A small sound classifier, trained from scratch.
Model: 19M parameters, log mel input.
Rows from block 2 of a small sound classifier, named by matrix and row number. Rows with one number belong to one neuron. Each number is 500 + 50 x the weight over its row's rms, rounded and kept within 0 to 999. All counts start at 0. Numbers have three digits each.
After each neuron's rows are labels from the 100 clips, of 14976, where the neuron reaches its highest value: "top examples" is what is common among them; "loudest" is the band of the loudest frequency at the time of the peak. Only what is clearly more common there than usual is listed. The data: struck, bounced, scraped and rolled objects made by modal synthesis. In brackets: how many of the 100.
# fc1: MLP up (model.blocks.2.mlp.fc1.weight, 2304x384), inputs 256-383
# fc2: MLP down (model.blocks.2.mlp.fc2.weight, 384x2304, transposed), outputs 256-383

fc1.319:500561500500500500500383500500500500432500500500500651595500500500500500450500500500500400500500500500500500500500583500500500425500548500500500445500500500546500500500500386500500500422500500500500500500443576500500500500500405500500413594500500628500500592500500542457500500500500500500500500389500586500500570500434500500500500500500615500586443591568500500500500439500420500567500
fc2.319:500366500500594500694500500500500500556500500585500500500500500500500422500500500500500337500500415500500500411500500414500500500500500500614500500500500387640500500409500500500500500557500500500500500500500500500500500500500500500500500500431500500500500500602500500500500500367500500556593424500500431564500412500500418500500500500500500500500500500500500547567500500500590500500500
top examples: hard striker (98); size: small (65); rolling (61)
loudest: 2000 to 4000 Hz (25)

fc1.9:376500500500500500500500500500500396427500547500500500500557500500500500500500616500500500500500500432500578605500572500583445500596630500293500500500500500603500553500500405500500500500500500500441500584426400500615575500441562500500500444500500500500431500500357427500500500589500500434500500500500500500500500500500553500500500500500500500500388500500500604400500500452500556436500
fc2.9:441589550500425500533500384408500500500412434500500500571582500500500500564500560500500500500547500500500559500500433422500500500500569500445500500559500542500543500500547500556500560457500500500500500500460500428500500384445500500426500500500500500500500500500500460569500563500430564500537500500500500500500431500437500500429500450500434500500500500500500500500500500467500458500500
top examples: plastic-like damping (79); mains hum (32)
loudest: 500 to 1000 Hz (45)

fc1.382:580566500500500500500500500500563581500579500576500500500500587500500500500573500500500418500500500500500500500500500500405500566500500582500500500500500593500610500500500500500500500341424408500500500500500500500500572500500635500375500500500402500500500588500500500413500500500500500500500500500428500500500500646582500500500500500500441500599375500500369500364580500500500500500500
fc2.382:401425542500582500589500529500500500500383500500500500397500500500500500424500500452447557663619500563440500500500500447460500500386572500436500500430500568500500500409581500500419556614500423500500500640610500500500500601571500395416442500500500500500500500462500500592608500389500576500601500586500465500500500500500549392500377500500500500455500500500555435559500500391500500563424
top examples: white noise (71)
loudest: 4000 to 8000 Hz (60)

fc1.313:565500500500500500500500500558500500555500500500500620500422500500500572500589433500500413500500430561500500441576500500500638500570500572500556500500361500500500570570500500500500410500500500500435433500570571563500500500462500595500500500500572500500500500500441580500500587500439438500500572500436600448500602500500500566500571500500500500573500500389500500409500500500500500500500
fc2.313:545462597500562500565391500500500500550500418616500500500500438454500430409439500616500500500500500500500500445500500500543500500447500500500500457445500643393376544500411500500500500574554500500500545500500500551572500433500384500500433500500444500500500500500500615500500549500500365500500500446500500500500500500500539500500500432539632417574500554500500439500500420500500500614500
top examples: clamped rod (100); medium (76)
loudest: 250 to 500 Hz (73)

fc1.567:500500429500500500500500648500500449500500429457500500634500500500555446500500500432625551428500500661406500500560500397500500423433428444500500500500500500500500443500576500500500500500500561412500600561500500500500588581500500603500557500500500500500500599500418500500441500500441500500500574436500403500565500500500500500500500438435553451500500561562500500500500500500421426500580
fc2.567:500442593538500500589415500500500410500500500594578557500500550500500456417500500461500500426500500500500357455500555582500500500550574393575468500500544538500500500569500500500385548447417500438541602500500589500524500440500454438500500500554500500575423543441458500500500500500500566500500554400572500556459500420500392500500500500451560500423500500561500438544500432500600500500500
top examples: striker: hard (99); large (94); square plate (60)
loudest: 1000 to 2000 Hz (33); 2000 to 4000 Hz (26)

fc1.652:500560500500597438614500500500589405500500393500500500500500500500565319500500500500500413659500570500500500500500500500500500500614500576500441408402500582579500500500394500500500500500500500643440500396387500500578500500500500500500500500500500500450500500500417404500500500432500500500500592500397500500500500500500500500445500500500384628607333500500500561500500500500500394500500
fc2.652:439500500390500500500500431500500622500500500500500604500559500500500627500500500500593500500500500588500562500500500500581423500500500380500500500500500374500500500416500406500635500635500500500500500602500500500399500500500587500500500500500500500500381500500500500500579500396500599500570413583500500500545500500500500456500500500500500500605500500580500500428500433399500500500500
top examples: round plate (80); medium (73)
loudest: 250 to 500 Hz (45)

fc1.310:500563379500636500500500500596584500500500581500500500500500616604500451500500500500423363500295500500500500500500500500500500429500500500500500500500394500500407500500500500439413357394500500500500432500500500500500500500500500500500500500581585562500545500500500581500500500500500500500500500439500500580500556500417605387500436500614500500500500410379500500390576500500500500500500
fc2.310:500500541500573500500500500500500500500418500500416500500500389500500500382433555500464500500500500451439411500406500500575421500500500441500500500500500583406500556345500500500500500500500500500500560500500500500625500382631412500500500574500307571500500500500500568500500552500500548500500500500500500567590500456500500500500500444500576500500544603421500430500500437500540535500561
top examples: round plate (94); medium (94)
loudest: 250 to 500 Hz (45)

fc1.166:434500500612500500500500500426500500500432500430500500500590500500500500500500614500500406500500500500428500634500500500500500500500500500500500500500444500500500593500500392500500500414577500500412500383411419500585500500500500500343500500447500623391500500500419500500500500500500581500500500500416500500581500500500500500500448500500500500572500500500500673500500500500500394500500
fc2.166:500500500500500500500500500384500500500500375500500500500500679500500578500500500500500500500500500500500500500500500500412333500500500500500500500500500500500500500500500500500500500500500500500500500500500500500500500500500500500500500500500500500500500500500375500500349500500500500500500387500500500500500500500500500500604500500500391500500500500500500500323500500620500500500500
top examples: plastic-like damping (67); round plate (65)
loudest: 500 to 1000 Hz (75)

fc1.649:318500500500500500500500500427620500500500500500500500500500500500440500500500500625500500500418500604500500500577696500646500566500500500500500444500555500555500500500568500500500405432454500616436500500500500500500610500390500500500438404426500500378500500500500500500500500572500500389500500500500500500425438500579500500382500500435411500588500500580500500500500500500600444500500
fc2.649:500500500500463541500500364500439500500500500613500500565418500500500500500443500500500500500500500500427500500500453500500500452500500500500640500417500500500500500500500500500500500433452395500444500500500651500500444500500500500430455655500500500500500500500500500500429500500500451500500500392500551500500500500425461500500500500500500500500500549500500500544500500500537500500561
top examples: striker: hard (78); plastic-like damping (55); rolling (51)
loudest: 500 to 1000 Hz (45)

fc1.604:500422500500429500500399397500500623500500382500500500299500577500500402500500546578500500500500500500500616500431663500500500500381500500500500500588500500500500500500500500500500579500587500500500500500447500428500625500401561500500500500398356500500500500584464500590500500617500500500500500500443431500500500592500500500500500500500500500500400500581500602500596500595500500500500
fc2.604:500500375500500500500542546652500500500594500500589500500500500500500563500500500355500500500598435570378500500500500500404656500500500548500500559500500500500659459500413500500500500500500500500569500500598639500500500500500557500587500500380500500583500500500500500500500500409500500500500500500500500500500602500500500500500631568500462500500500500606405500500500547500317500500405
top examples: striker: hard (82); steel-like damping (59); clipping (45); text has "clipped" (45)
loudest: 1000 to 2000 Hz (43)

fc1.325:500500500500500500394500500500500500643500500500500361500500592636500500500426500500500500500500500500500545591500407500446601500500500500588500500500382500500500500577564500500500375500500500500500405500500500500500500500500500500500500451500500574500500500582500592500500404500500500500418500500427500500500500500421500500370500500500500500500500500500500500500579500500415421500427
fc2.325:500500500447500436641500500500500500500500407570440500500500500500500545500500543500500500500442500500500582500500500500555500380500500375500671554601500500613500500500500500364443500448500500605226436500500500406545500500500500405500433500500500550500562416500461424500433500500393500556500579450500563500500500588426500567500500500500408500567417500500500500500500500500567500500573
top examples: pink noise (62)
loudest: 4000 to 8000 Hz (27)

fc1.711:500571432500500394500500500500500610400500500404500500500500500631423500500442500447500500500500500500500500500427500500500585410500500500311500561500500500500619609500500307425500500500500500500378500500500500500500500386500500500500500611500500500500577500395500362500500500500500500500500640583500500617500407500399580500500500500421500500500500500500609500500500500500500422500500
fc2.711:500500446500500500452500500500500350425579500500500500500500500364500500500550414500574500500500500500500401500500500500500500500593500401500500427422500500414500500500500500553604500409427500500500500500595500500544500500382500558387500581500500610392417500546500627353500500500554500340500590500500500500500500500500500575500592500500500500500553614500500404500500500500441500500577
top examples: repeated hits (74); string (55)
loudest: 500 to 1000 Hz (57)

fc1.437:500500500500500584500500413500555582590414500500399500569500594625500500500500569500580500500403500500454578550500500500609500500500414413500500434500400500500431556500500500415500500441500500500418433500406403500500577500500500429351500500500500500500500500500420500500594447500500414500500500500500500562500500577500500500426500500500442500618391567363500582500576500607500500500500
fc2.437:500500500421500500500412500500575500500597500500404572500500500556500625500500570500436500500500500500500625500500500500500500448500500407500642500583500500672500500500500500423416500411619500587378409500500500427500500500500500500500500500500500543500500458500500500500443500500500500574500500500500500500500500606413500500500500500500363500625429500550500549500500500500500500438500
top examples: clamped rod (30)
loudest: 4000 to 8000 Hz (40)

fc1.397:574500500500500404500500500620500640500500500549500589338420709500500500390500500598500500500500382500562500500500624500500436550450500500500500500500500618500324500573500451500421500500592500500500576424500500500500500500500500500500396430500500452500500500431500500569500500500500500500500500500500500500439500500500500416500500500556500500500500500552500568500500411500592500500500
fc2.397:618500500500500500500500500612500457601500500500408434500424582500561500468500550500500500500500500500500424500576500500452500440551500588622500394500500404500500370500500570558468382500500500407500500500500500500500500598500500500500425500567616500500500544500500500500426500500500327500500500393500439573500500500500429500500500500500553500500500433562586555500500416555500500500451
top examples: hard striker (91); scraping (79); shape: clamped rod (37)
loudest: 2000 to 4000 Hz (25)

fc1.137:500500500634500451560450500500644500500500500500500500500394500500500419500574500572500411500500628420500500456557500500500500500668500500567455500500500664500500500606500500500500500500545500577432500500393500601500500439568397500500500500500500500500500500551452500500500613500500500500443395500500500500500561500500439581500500500500500449500500500427500500500500500647500500500500
fc2.137:500468500538553500559500404500561500500500564555500356500500500500536574611649467395500436613500460392500470500581411500500396562571500583500500582424451574411500414460440500500500571500500431443500500500500500500452444417500500466418500500500500500559444500500589500500547500424500597443592500654447500500442437500563500452500430500572500500500582463391500500464500572552500464539500
top examples: round plate (100); small (100)
loudest: 1000 to 2000 Hz (50)

fc1.127:568570500564455500500500500500451500500500500437500500500414573500500574447500500500500500435500500563500500500500500620500651455576500500500545500500369570500439500573500500500464427426500500500416436500568500568500500500500500500500500500500604574500500500417433555574406546455500500427500565500500565500441686565455500547457561500500500429500500500500500500394455500500433417500500
fc2.127:500500574500500500500390500500500500555500500586500500500500377500500458500500500620431371548500459578500500425500543500546542569428571565500500560500500594384398542572412500382472500574597500500500500407461500546500500388500456562500422436500500428540555565500500562500500562500500400500500432500500500500500500462453547500500500500500575425567500465552450447463500500500549500620500
top examples: clamped rod (100)
loudest: 250 to 500 Hz (49)

fc1.760:500589500500500500500422500500600642500556359500500500500500500500500500500500500500626500500500574500500500500500500500500500500594500426500434500500500500500500425500564597500500575500500500500500500500449500384597500500404585500500500500500500593415500500500425500500500500500500587437500558500500500500500500598500500500500542389438500500500392596603500500500500500574500393500570
fc2.760:500500500500500500590500500500500500411410595500424573500500561500500500500413500632500500500415500343500500500356500500500500572388500599429500500600386500580500500500500412404500500500500500500500500500500500571422500500500500500388500500500435500500500500439500500500500439500393500500500395500554500500439410500500500500500571500500500606500500500500500445500500500500599579500500
top examples: bar (98); hard striker (92)
loudest: 1000 to 2000 Hz (37)

fc1.184:500500418573439500575500500500414500500500500500500500500589500500500500500500500500569500500500432500500500500500500500612500500500500500402500500555500500500613605500582293441500433500500426600412500500416599500500635500428396394413500571409500574500500500500500567500500500626500500398500500500500601500500402500500500500500500500500500500595500569414500584430500500500500500500500
fc2.184:500500550500500500500559500500399559500454432437500500568500500500574389574500500500500500442500500500500500500500404422500500500500500500500500500600500500500500424363500500500500500426500500500500588500500500377500500397446500500500374543599500500500567500500500500500500634500500559500500500500500500500500411500500500500500399500500500500500554440548500500500500500500625500500500
top examples: repeated hits (71); plastic-like damping (52)
loudest: 250 to 500 Hz (49)

fc1.64:500500500586500500500500500500566593500439500500500599500500605593500406500500623500500500500500500500500619564500588409579500500586500589378500414500500564500500500500500349500389500500500430500444500575500500500500500500500617500423442500500500500500425500500500500500500500613500500586500500597500500500500500500500500396310369500500500449500429500500500622500500500500396500500420
fc2.64:500500631500500500500563500373543500414500500500500500500500500500500500500500500679617500429500500500500500500500423500500500408500500500500500500418500500500500500656500500500500500500500500500500500500333313500596500500500399500607401500500500500500500573500421500628441500500500500500500500500500500500500500500500500500500500500402400500452500500500500500500500500500500500381500
top examples: plastic-like damping (52); rubber-like damping (45)
loudest: 250 to 500 Hz (63)

fc1.391:292443443500500500500500500500500605443500393500500500500500543500500500500426500500607634500585586500500500500500500500500500500500500500500360500500620500500500500500500575500500500500500500440407500500409462500613500500570500375500500500500435555500500500500400426422500412500500591500500563500500500415500500500500500500500500500500564500500500500500397500500597500433500500404500
fc2.391:568500500500500500564500500500500500500500576500500500402579500500500500500500500500425406500390451500500500550371500500445500543575500596500566500500305500500500500624500413500500431500500500583500392407429450552500452500500444550500566420539586590552424500500463500542500500500500500440500500447500558557500500430500549500548601558500500541500500500449563607500500546626500553500451
top examples: bar (92); medium (85); glass-like damping (39)
loudest: 500 to 1000 Hz (51)

fc1.463:500500500500500588500500397500565603571500500429396417500500500569604500562500575500500417403388500500438500500500500500500586500500436500500595415500418500500500562500553500500635411500500500500500500500500500500500500500500500500442500500500500500429500595579500500500500357500500500500416500500429609557575562500500500500500500588500500500581406500405500500500500500566429500436500
fc2.463:500500500378500419500500367387500398500656500500371640500500500500500606393500500500451500500379500500500589500500500500500500412500500346500500500500500500622500500500500500387500500406500500500339500500500500500562500500500500500500500500500500500500500500500500500500377500500500500582500620500500640500500500500337418500500500500500391500642500500500500585500500500500500500500500
top examples: pink noise (36); thin (high-pass) (34); white noise (28)
loudest: 1000 to 2000 Hz (42)

fc1.84:424500500500500500500582500500500430500500563500500562500569500577500500500500685500500500573500500500500607628500500500500500500500629500329500500549500500500636574616500331500500500568500500615500500500583500500500590500500500404500570500413500500500410500500364500500591500500500500500500500500500500500500500432500500500500500500500500549500500437500500601431432500500500500500394
fc2.84:403500500500451574500500399429448610545396500500500500565563571563559500549500554500500500500542500500500500457500444500561500595500546500500500419577500500500500440457500500500500500439464500500500500500446500415430500441439500500404500500500500500543500572564500500500500565500500577500500500500500500500419404500500500454500500433500390500500562500552500500500563413500549427500500
top examples: plastic-like damping (52); rubber-like damping (47)
loudest: 250 to 500 Hz (55)

fc1.593:409601500500500500500500500590609500500582408500418500595500500500500500500368500500500500500500584500366500500500500500500500422594500500422500433500500500500426500500500500500500500500500440500500500500500500500557402500500500590500424590500500584500584694500391500500428500500500500500500581566500586500569500500407500500500500500500585500500434500500565500500500399500500428566556
fc2.593:589398500500539435500500500500500599500500465584500702500500625549500448500500500500583403500500500500500589500500500386500500416500500500500500500610560410678500500500500465542500500500568500500500500500500500500500548500500462500500500500500500500500500500500500500500500500631500500500500433500395500416500500551500500419500500500500500561545430500500500606500500425542500500443500
top examples: one hit (91); white noise (49)
loudest: 4000 to 8000 Hz (38)

fc1.54:627500500500500419404500500500571500500500500500500629500500624567500379500500569500500500500500500500500666500500588381500500500500554500500500369578500589500500577579433500556500558500618500500556415500500396500558594500500500500500500500500500500398500500500436500500580500651500556391500500500426500500500500500500500500399500500607500500500382500500437558500500387500500584500402
fc2.54:500500500442500500416500439662416500500500500500500500614500500459438500500412500500365500397500500577446500402500500500500500500500552500394391500592500500500584500500500500611436500500500500354500577500500608500500500500500368500568500500500500500594500655421500500449500500500500500500574500500500500500500500431500500500500560500500573500500581500500500500500500500500348500557500
top examples: repeated hits (44)
loudest: 4000 to 8000 Hz (25)

fc1.551:500573500447625500500500587607500500500500368417500500500500570500500500500500500500500587500500500500500500500607500500500421500591500500500452500500500500587571439500439500635422552414500500500500500500500500500500500446441500576500547500387388500500500562500445500391387500500557613500500550560500500597443500500599500500448500500500500500575500580500411500500500500500500452500500
fc2.551:628500500500500500500573500572500461448538500406420598500500500568500589500352540500500562432456563500500573577500500439500445562500410557548430469500500390500571500459575500500500500500500500405500581573500500549500500500541582551568500500500500500579500500449500426448500500430500560500500500552584500565598437441456500463500564462427500500500500500538596500500438500637500575500500
top examples: bar (100); large (100)
loudest: 250 to 500 Hz (47)

fc1.86:500500500500500407500500500500500588419500500500500559393500500500500500500500500500500404500353500500500500500425500500500631500584500500361500500500500570500500611592500500500500410500569500500500500500500500577500500500500500500500500500500500500500448500414382366500612500500500500422500500500500643500500500500500500500500500500500500500500500500378500500354500500582500500500500
fc2.86:500500500500500500601398500500500500500500500500500500500500500398500421500500500500500500385550500500500500500431500418500378331500500397580500500500584393415500500500500554500500500500500500500500548567579500500500500500569500500500500551500500500448594567581588500500500500500500500500564500500500500500500500679574573500500403500547500500500500603500500500500500500500438556500500
top examples: clamped rod (74); one hit (73)
loudest: 250 to 500 Hz (41)

fc1.559:595500500500500500436447500500617500500596500500500580500500500500500500500500500500500500500500500588443500408500592500575561500500431500500500451500500500634346500623500500606559428409500500500500500500500500500500500591422601500500391500500561500500500500500500555500500565500500500500373446375555500500500610500500500500500500447500500500500409500585500500500500443555500500500433
fc2.559:500500593500500500438500561500459564500500500500500612500500560565500500414500617460423605425469500575500500534500500536500567458410500500500425500500606500500500500349500500581423500458589376500500606500500500500500587401500500500500500500500428442500570500438500500500500589500500500500670500500500364500593500500500500391500500500500500500500500500500500500545500500500500629500415
top examples: clamped rod (100); large (100)
loudest: 1000 to 2000 Hz (32)

fc1.212:500559500420500596500500500500500500573500394500500436500500500634618500565500556567500500500388587500500500500500500500500500500424500500500569500500445500500500554500572601500500500500500442500500420500433500500623551500500500500431391500500500500500588500500500562570500500500500500500372500500500500500573562500500572500500404500500500500500298500291500500500590500603500417386500
fc2.212:617500500452500415500500431566500500500609500572444635443500500500500557500500572500449500378500500500406500500500500500500500381551500399500500500615567500594500500500500442500454500500621500500345500500500500500587425500500500441500500500500500559500500500500425436500419500500500500571500500500500500500500500500500546500500500500574430500500500500500500593500500500500500500500500
top examples: white noise (51); clamped rod (38)
loudest: 4000 to 8000 Hz (42); 2000 to 4000 Hz (27)

fc1.388:362564410500500500567560500500500500500500500500500588500500500500500333500500500591577500500500500500500500545500603500579453500500544433425500500500500566500500500500500500500554410500612569593375500500500407500500559500405500556383582500500500500348445500579500500500500500645500500382500500500500590446554500500500500500500500500500500612582500590440500584431500500500570500500500
fc2.388:500591500500500500500549563383500500500409500419500500500500500500500500500595500500500500500500500527560500500500500500500500500500500585500500500397500605500500500500586500620548500447415561541500424500408500500570500500452500500500500455500500571500500500500500500500500500500500500500500500419500582589500500500393580558423584500500453500500455500624500559500500441466543436500500
top examples: plastic-like damping (62); repeated hits (55)
loudest: 500 to 1000 Hz (44)

fc1.90:567500500500500500500500500500649439563500500500415408500500500627500406500500500500500500500408500500500569500500500396500500551500500403583500500500373554500500500500500500500500500389500500500500347500500389500578500500500500500399500500500500500500500500560500500500500500449500402500375500500500500574500500500500500500389500500500500500500500500430500566581393500500500427500500
fc2.90:500500601500655500694500588500500500500383500500500500500500500500500500500500500500500500652500500500500500500500500500500500500500500500500500500500390500500500500500500386336500500500500389604395500500500500500619661500500500500500500500414390500500500500500500500500500500500500659500500500500500676500500329500500500378500500500500394500500500500500500500500500500578576500500500
top examples: round plate (99); rubber-like damping (64)
loudest: 500 to 1000 Hz (55)

fc1.246:500576410500590388500500415579500500411500500500500424500500500500350500500500500500500500500500500500500500500433500500500567500500591432334500500500500581572569564444500429565500571500500500500500500583600500500500500500412500500500500568500447628500500500500500500500500500591398500500500594500500608500500500500500500500500582500500576618500500577500500423444403500500500500500560
fc2.246:500500402500500500500420500500500379449619500500500500500403414333447500500500434465500500406417500444500385500500555548500500500500605500500500500500500500500500500611500500500500575345500603500392559404550500500500445428439500500429565572500500594405500500500500560413500500500500500403500554434500558541500619500500430583500592500500570500575500613500423552500500500382500500606500
top examples: repeated hits (73); steel-like damping (59)
loudest: 1000 to 2000 Hz (34)

fc1.623:500567500374500500500500500500500500500603500500500594500500500500500500500500549500500500500500500581414560617500625559500500500500500500400439500437500646500500500566577357500500500500566500500500500500500500500500576500418595399500500500500500554500500500416448445500500454500500601500500557424500450500500602437500439500422666567425436500500589500575500559500500500559500500500500
fc2.623:500500447422454500286500500602500500500500537500500500500500500500500432500500500500384500453500500500500500500500500500500500500500586500500388500572500500500618500500500500500500500500500451465600500500500500500500500500500579586500500500500500436500562709500500423500500500500643500500500500500500500500414500500500500500500500569585500500500500389500500500560500431500586500408500
top examples: striker: hard (81); rolling (71); wood-like damping (50)
loudest: 1000 to 2000 Hz (25)

fc1.560:408559422600500500500500425500500500500546500500500500500500500500500500500500500500500500500500500500500500500500572500500500589500500500379500450500500500500660677500500300500500500500500500500500500500447500564500500500500500572500500500424564613500500573500420500500500500500500500500500598500410585500584500500500564500500500500578500588557500500500500657500386500500500500500500
fc2.560:500500500500500500500500500581500500500607637500500500500500590500500604500500500500418500327419500500420500500500500500577591448450500425594500500616500500500500500500500500500413408421500500399500544500500559500500500500500500500500337565589461500500636500500500500500500500500500500500500500500500500500500500500639500400550500575500500500384638500500500500500500440500500580500500
top examples: plastic-like damping (57); one hit (45)
loudest: 250 to 500 Hz (61)

fc1.385:500590566449444500500444500500500500500574500587500500500500588500500500500500500604500500566420409601500500452500500500500500500500500500500500500500500589500500500621500500500500500500500500500500500500500500449500500600500598500500384500500646500500500500500500500500500500598500500500434500500568500500500587500500500500419500500500500500500500500555582500500500500500566434500500
fc2.385:500448585388655500500500629500500500500500500500500592500500500500500500364500581464500500500500500606402600500500500500500571382500500500500419500401500500500500500393568500500500500500590406500500593500500500500500500500500500500500500456500500500500550500430397500578500500388500500563631500500500361500500500500500500420500500500438500500500500500500500568599500500500500548500500
top examples: clamped rod (98); scraping (65)
loudest: 4000 to 8000 Hz (26)

fc1.406:634500500500616500563448500567582500500447500500500500500500500500500500500559500500500443591445500500500554500500500500500500421565500500593500500377369615438500443500561410500500425378500500500500500411500500500613500500500412500438500500555500500500500500438500500582500500432500629451455595500456500500500500500500500500500500500500429556568500500438500545500500500567500500500500
fc2.406:500500413633585500500500500500564500500426536457500412500500500500500450500621500398500500652413500445500444619500500500500449606538468584500430568422401600414500452419418500500500500500500429500568537423500562500500500381550500500500572444500416500566500550500572500500556539364546573500553545571500454598500500424500500435500435500599435464500565500451500550500500500542567500559500
top examples: round plate (100); small (62)
loudest: 500 to 1000 Hz (48)

fc1.135:500500500500500500423500500500500500500500500401500559583500500562500500378319629500446607500500500586436500559500571500500563551416500500423500500500500500500500500500500423398500387500500500584500500500500500500595500500500335443500548500500500598500500500500500602500392500500557500500500500375563500500613500408500500500572500500500500500500500583500561614553500500586500500500500
fc2.135:500396500500424500500500311578500500500420500500569500500500500500500500626500500500500429500600500500500500359608500500500448500568500500500500500500500500500533500500500500500500597555500556335500500500500500500310500500500500409358500571500544500500500500544500455414563500500500500500604421634500500426402442576597500500581500500500500615500500500500500500424500500428500500500500
top examples: white noise (35)
loudest: 250 to 500 Hz (49)

fc1.362:557563574500500500500375500580500589559500500626500500500439599500500500500500500500580500500500429500500615500500573403500399500500500413500500500500554634500500500500500500500458500500500500500614500437500500500500500500586500420587500428500500500546500500442500387500500500500597500500500500597500500500440563500500500366500500500500500500594500500500500604500500392617500441500500
fc2.362:500500500500500557597500500500500500500500572500500408500500545455500500500607500500500500575500500500576408500589500550500386446587456580500500500429563500500409382500377567500441500574420411500500500610500500619500500500500500423500500440500621400572500500500500500500544500500500500500500500560545500500444456500565500402500386500500500500433547500500557414500500500500500500500500
top examples: striker: hard (89); scraping (76); rubber-like damping (51)
loudest: 2000 to 4000 Hz (34)

fc1.511:500418500500500407500582500500500500359500500410500500500500500500415500359500597500410500500357500646500500500438500500500500500430500500350500500500500412500500500500500500500500500500628395500500426500500500500500500500500500500436500500500397500500500500327500379500500603500500500563500500500500578616500500500402500500500500589500500500500590500500500500500500500615581500500500
fc2.511:500500500500500500500460500455500400420500579500500500500500500381440500571500444500500500500500500500500500399500444500500440421500500500500500500500500500456500500638445500500576464560500500500400500500641420500500500555439413500500500500500563500408500500500500648542500500562500500447500570500572500500411434573567500547500500567500448603500500584500500429500500566500414500457584
top examples: one hit (83); round plate (45)
loudest: 250 to 500 Hz (49)

fc1.687:500405500500500500500417390500568620500500500500614500443500500561500500500388577500603500414578440500569562586500500500500500500591500382613443500500422500500500500500412448409500425500500500500500500500435500402594500428405430500500589500425500601500500500500383500500500409500500564500436500578500500500500500598435500500408583500500500500332500552500500500500500500500397500441500
fc2.687:572560500500385500554602451500500576500500500366500500500500601500500500595500500500500500348454500500538500500500429421500567500500432500500500611500470397560571500500500500500557500441500500500500439500567384443500500527500621583500441500500575500500581425500500500500422500500500500500500460590500500500500500558500431500500500554500500626500500500433500500500500610500500610352500
top examples: bar (70); size: small (68); steel-like damping (67)
loudest: 250 to 500 Hz (46)

fc1.52:500683413500500500500500500500500500570500500500500500500500374642584500578396500500500500500500500500500571602500500584575500500500500500363500440500500500578500595500604401425500500500500500500429500500411418500500660500441417500423500500500570566500500500500323406500500500500500500500500500452443500565500561385500500500500573500500566500635500500500500576500500550500590500440500
fc2.52:453500462403500599500500366500500500500500653500500500500550615500549500500500566500553566500500500500500500500568500500572352619500500500500464436603562500500606500427500500500614500500418500500500575500500500500500500500500627500432567500500500380500408500500500500500588500500558500500500500500572500500500358500500500500500500500440500500500624500500500500500601408500500565500500
top examples: plastic-like damping (78); square plate (58)
loudest: 250 to 500 Hz (49)

fc1.663:500500542500500500500500443567594500500410500500500412500500575500549500500500500500444429500500500418500500500500453500500500500631500500590500500415368610500500444577500500500500408385500411500500436420439500500590500500500430407427500431500567569500500602500423500500500500500500500500395500500500500500500500500500437500500500612500500627500500500427574554500500500669500500500454
fc2.663:604500463620562500500500500500578500532471500500500420456457404500533500500632500439447500674419500500500417500500444500500419552500434658500500551386457551350500500391500573459562500453500386500560500500500500500500500435549500472477440500500399460500500500500592500500565566368500579500565500656456500612500405500500600457411435500550500500500500500402500452449500500544597452574444
top examples: round plate (100); small (100)
loudest: 500 to 1000 Hz (48); 1000 to 2000 Hz (39)